Rows from block 8 of a small image classifier, named by matrix and row number. Rows with one number belong to one channel. Each number is 128 + 24 x the weight over its row's rms, rounded and kept within 0 to 255. All counts start at 0. Numbers have three digits each.
After each channel's rows are labels from the 100 images, of 14976, where the channel reaches its highest value: "peak on" is the class under the peak. Only what is clearly more common there than usual is listed. The data: rendered landscapes of hills, water and sky.
# convs0: first 3x3 conv (model.blocks.8.convs.0.weight, 128x128x3x3, each kernel summed), inputs 0-63
# convs1: second 3x3 conv (model.blocks.8.convs.1.weight, 128x128x3x3, transposed, each kernel summed), outputs 0-63

convs0.44:127121132193119145130103150123120125147149164135117114124185169110123118145145131109136158137063152177124114123133109134168125146073185153137115137105100169115117113123146089132138091134125102
convs1.44:126100160135119122102096179113118124147159131158094085114075163126160073119163125103125104093126108188129089136104120108112109138142117170142126134102087142108150139107150115111128134118105094
peak on: snow; steep ground

convs0.114:118144121137125098152142129091112137084135147096185123133123108115123130139131094136118155135110137131164112116100149103101103135133110105143065178143123090141141134105185166088124122075139135
convs1.114:119126148134121169134145076116143141140070111133103120150109108091160135112115136132113151129150136133173131113145160172095177155165101095110146133168131094089123164121093153112144091108083166
peak on: sky

convs0.37:095135142153126138152076155100135111150129117112139140117133126122139123120126120118162104120161144111135186115182101137096115128113121126168085105139143180142139092068139131129150095082113167
convs1.37:103098129151144133143141159117168124115148158133131126143091145129111073141140129126091115125134127127093110110147134098124207113108113127097129152168140111134138108174127095111102124155087113
peak on: gentle ground

convs0.118:146129134138146098127130089114170086091146128132153130147126138133082144159101109130105122165109121195125149135061113150169148126158117129189128137123123164126121157133130133093135135122149113
convs1.118:145120143156137136128130134129112166149152160105101152125128116129110126096127113125090126155139112130133114114142120125105118100131163139134113082100162062137107114132114116124106104083145103
peak on: water

convs0.32:122171122112155043142095121136122136160106151095139122104123077159165144099119119130135110106121094109092150114164109140124121095126158104102126126143112112120135115133162105152100099164110114
convs1.32:134156102085143180165139142114164123093152106134127118134061122156119119157121126104107131101125110152111118184139143131147157118169128141113120143136099136122125160143073121167124125102114146
peak on: sky

convs0.42:111146160140163106093138084137139111173126127101140099120121111124121117124122152132123122131118117086121115141112128114141153158100086124119107157081106117121105089113118123111110117084123105
convs1.42:157084111115130109101132107123133084144089123127151142142120171151101111121113115110119095153106137160113113140151116090143119147140114135123177113102162123104105126150152130097178156152104129
peak on: gentle ground

convs0.87:120179155114123143107110121115141134115130119153110147093114138158139106163129157136090128181129136150152109172096127141162173149139125130148151083153131139128123138132093090106113123080131137
convs1.87:113130149126140112144125140147118148136126141090117148089103083120110134099121172162128144153094148093127109107120148118176155138098156106092147068135128117145115147107133132121122103158151140
peak on: gentle ground; water

convs0.123:114118107112112169136127142141160150139133131123124139125102111103115100145114124146107116136173095097136118096167088130067180089178097132141141101120134052092107163155119103152122132138103151
convs1.123:110115119092118127108173130172128112153088096094135151146165128158121136121094124132140136106154122098120105105165134150102139153104103087134132115105195125127147143090163113167105121148144135
peak on: steep ground

convs0.62:164150158135125152070138083169156152134119118154148098155145083136104131132125080140095115133112145114150144060174128132124115130154176124146100085141125068138118139100147136159108086103160134
convs1.62:127180121159125072128168144121135116116080125140147123162125113126164132100106151119138117179135093138135141085174138124147126085100132115129127137133122073150174111158155160143099152086146139
peak on: steep ground

convs0.116:096113125122120134122104086123102097119064143111069107099156114094076069134147083115128115115202130129191126123130103092112141139140148135136101138123116167149140094123183090122128146154114138
convs1.116:133138162128148121120112106134090143133168137117109142090147088078133116143144127123111138122191139156108099110150094111140129094127154156125097096098108126150107089145106159118086158113091134
peak on: steep ground

convs0.75:068111134170125104096143133156125110125153137158140121130130135114124121157075151114110142101095116186125171131132133126150134101150102112112106146157151116129157136112094118128112144137124122
convs1.75:127133135144148151103143112138095115129099136106114120127124135108103139086121114150124135134156150167089140102116097125128125155092112118213094140110097097129094120073130096112122101169137130
peak on: water

convs0.127:151162092127114120137116104133086179101132114145109116113141096155146115111142149107097164118113167100147097141134073139167124127132176123108110121184116111152125106097107093131115107163110159
convs1.127:137137130113143125131107151136159121090138130122098125115124140120108139130103084069143111114124129153139118121167165133086122126128110150149115161206139075106106180098147163166171126160126146
peak on: snow; steep ground

convs0.55:117122178094099125199122153125116095163190140155136103108113147142140160099167134122170140108105128084112149112128128154100151104101123131133125120117132117116112117145105136088123103193133137
convs1.55:136121154133139175145152101082158147135142081153162129134133125115103127140133101136096137154120131136129110115101169120085094116154100162102099133113152119126146067139058133115127113080114122
peak on: gentle ground; steep ground

convs0.125:130143137114084151134171087132137168115105110138113089142094087128098137071111164101112107119108175116167093128144162121111158129144114081128101133144120162129118117115110127092165131135076119
convs1.125:125079107123098081108125142187144135131144110116098151120125128130101152132160114174144158138119110102120154110101089140165113150136126139115104144109101151099134122130131138091149080143116139
peak on: gentle ground

convs0.24:157115132086120133153090107134088163140106122128161103127116155147145098162075107158118127121106150165094113122145144138191178124145123118113064131134121137123152183161133119114155113142141108
convs1.24:106106115119091140103101094158090165175120141114154121135091123115110137103149107106106106111161116199140146110117099111120092138143133137176132110138131068122129135134124134138167120133123133
peak on: water

convs0.49:144116137133106133108129109126148124072140128074133118096126167119136131191158103122114114116121127104143143122135154115127137181154065128107116136133136160146143147172099124109151121129112121
convs1.49:168115105160120138081164140137106081146111155117091156144103116123089165137181117135142121103095141133164147085155135121150123105126134138121147095152145126112084143122152107165097121176118140
peak on: steep ground

convs0.82:094145138153095126110149123119119126133120119087137132094129118092136155114166116150125107102113092106135162131127134144120120120092135149120149145112148107125132096113170121116089098144163105
convs1.82:165141112151119079126069151135124124112148125127170136139162122140123164143136084104117125121155105120104161141091152164158131110120130133125135111091102155183104097124093162095134157156093137
peak on: steep ground

convs0.22:141152137194159170104088110155175116122123114160132148115103112135147115111141101178154097065156136151125182167130128160134140112148097108165108143093119126141095122097145115144108140141140133
convs1.22:134117124154153063185119140082123137148115153139128125093140084114178115145119138167127142141125126102100175105088106129139177084113146155121134106131135141074158137120131125131138163139105118
peak on: gentle ground

convs0.66:085084137124137126105137106114101150096154083137142094170141137190120161147124124139090115118160142092147105120115097127143134132109132179166165147115113086152136139122145165140119092103150097
convs1.66:177141126148140135133104118118097136150143127141084161102129119100094118123146152092168110096128123163112141151132132133138115127124162155130128122120123104150135132123117133145093122097118153
peak on: sky

convs0.65:117104131129147131119120120156104106121108113133114119147126156110109136124115107144150147115128114171160125102159126083111156159171127081113126144142155173100124116109146113093105122120082185
convs1.65:160124117098123133159124161092126090142124109115115110149148142115133133127127092102132117112137124160099114113141135121136120130108148143159116111121164147132119112123103104124099137111090101
peak on: water

convs0.107:140152094130177153085108136151156134090132135127120118127099132132123137170117094111102114135113080146131140130156121125136132124166150122162080118163098077104133124128122159142071148099100114
convs1.107:112111145087110127130149141118116115124136147096122130142176162144136100111096156164165122115124147148140160143135082146160125116089130083166133060123141103105132133041153130123124123149135099
peak on: water

convs0.88:158149135121115122118123141106105123125136177129113144116139070115098172167111134143124121121154112158171129119081107142135148141155102125167084094156156165133104124100133121108127143103140117
convs1.88:058136132125137110123117119134089188124141098114136140132086142169128107104137127140111130137165122070097131098132084062143126120108123108156119110081115080125124144122170100134085142124155147
peak on: gentle ground

convs0.40:063091134120121141095140154110131140119095119075117086117116117145159142110119103112118117110120135144140162141149124170168103125145133115174115133102127128144107104112115113149111093155169104
convs1.40:159107132110147140141134121160070134159129136136135122126120101116164103151118120172136119136149134171144151125068134090146119138100124122202116132122139133096121097114164118108152120130159093
peak on: water

convs0.52:115115139167096099142126171104115146129134164138155139186088120097132142095097111125129167119153125108122089079120126152162148109064144097126149138124128105116132135158124107103126134129094099
convs1.52:117141157127153156168130124135137101166144110145122160119155179071118091137125133145091105166078101191161118166145145134141095131143115146111143108173144162154099097124142159143133115137099120
peak on: gentle ground

convs0.92:123161158158155121135117119113154120107178112092125135121144166160099126149098106115142133119139099134116122138116113118180108128136135096130089102165104110110112131128153086135123153159188120
convs1.92:123137170098108122086114098147128148149134153076176124107145105130137100098130119147099141142122140171114091120084104089161118136141127120204130124134082162145121093097136139100140071063147090
peak on: water

convs0.20:113154166147175106129192114122117126126148124123152107105146078132132116135135119091150105112156132112171123073148085101118148115099120112098119146133119133139121133135119087115111138169103150
convs1.20:098104129133145133137132139094182153111120135123138142123095121100120106135125139111102112129129138157142166101114116080143099125141147135130150118128141152121088103090139129127126146139184115
peak on: gentle ground

convs0.102:101106136154130102115121127073102127117136103109113130091151129114110147113133124089105135099130106090142123132145118132122132123128160095148115132110107200171121081153185114128150118159153124
convs1.102:100196146141105101126096097102115122123145152146117139162137152131132146120150126159136056125111153147083148154108113159103108111123129131160147124151116167118086124163090153107158140120137093
peak on: sky

convs0.10:110137108137175134103150143144180121150123135133101132128114153111169119129133103172118133101169130119111126158199164156096142169177070105110128111102114102105131149123123125146095137163151118
convs1.10:148138152114107165143153144202095137142125138109119121116126138136128123136127142152110100100119143102118131101141149138106121100101120130146130094108163122080078140129198129171130124159139146
peak on: steep ground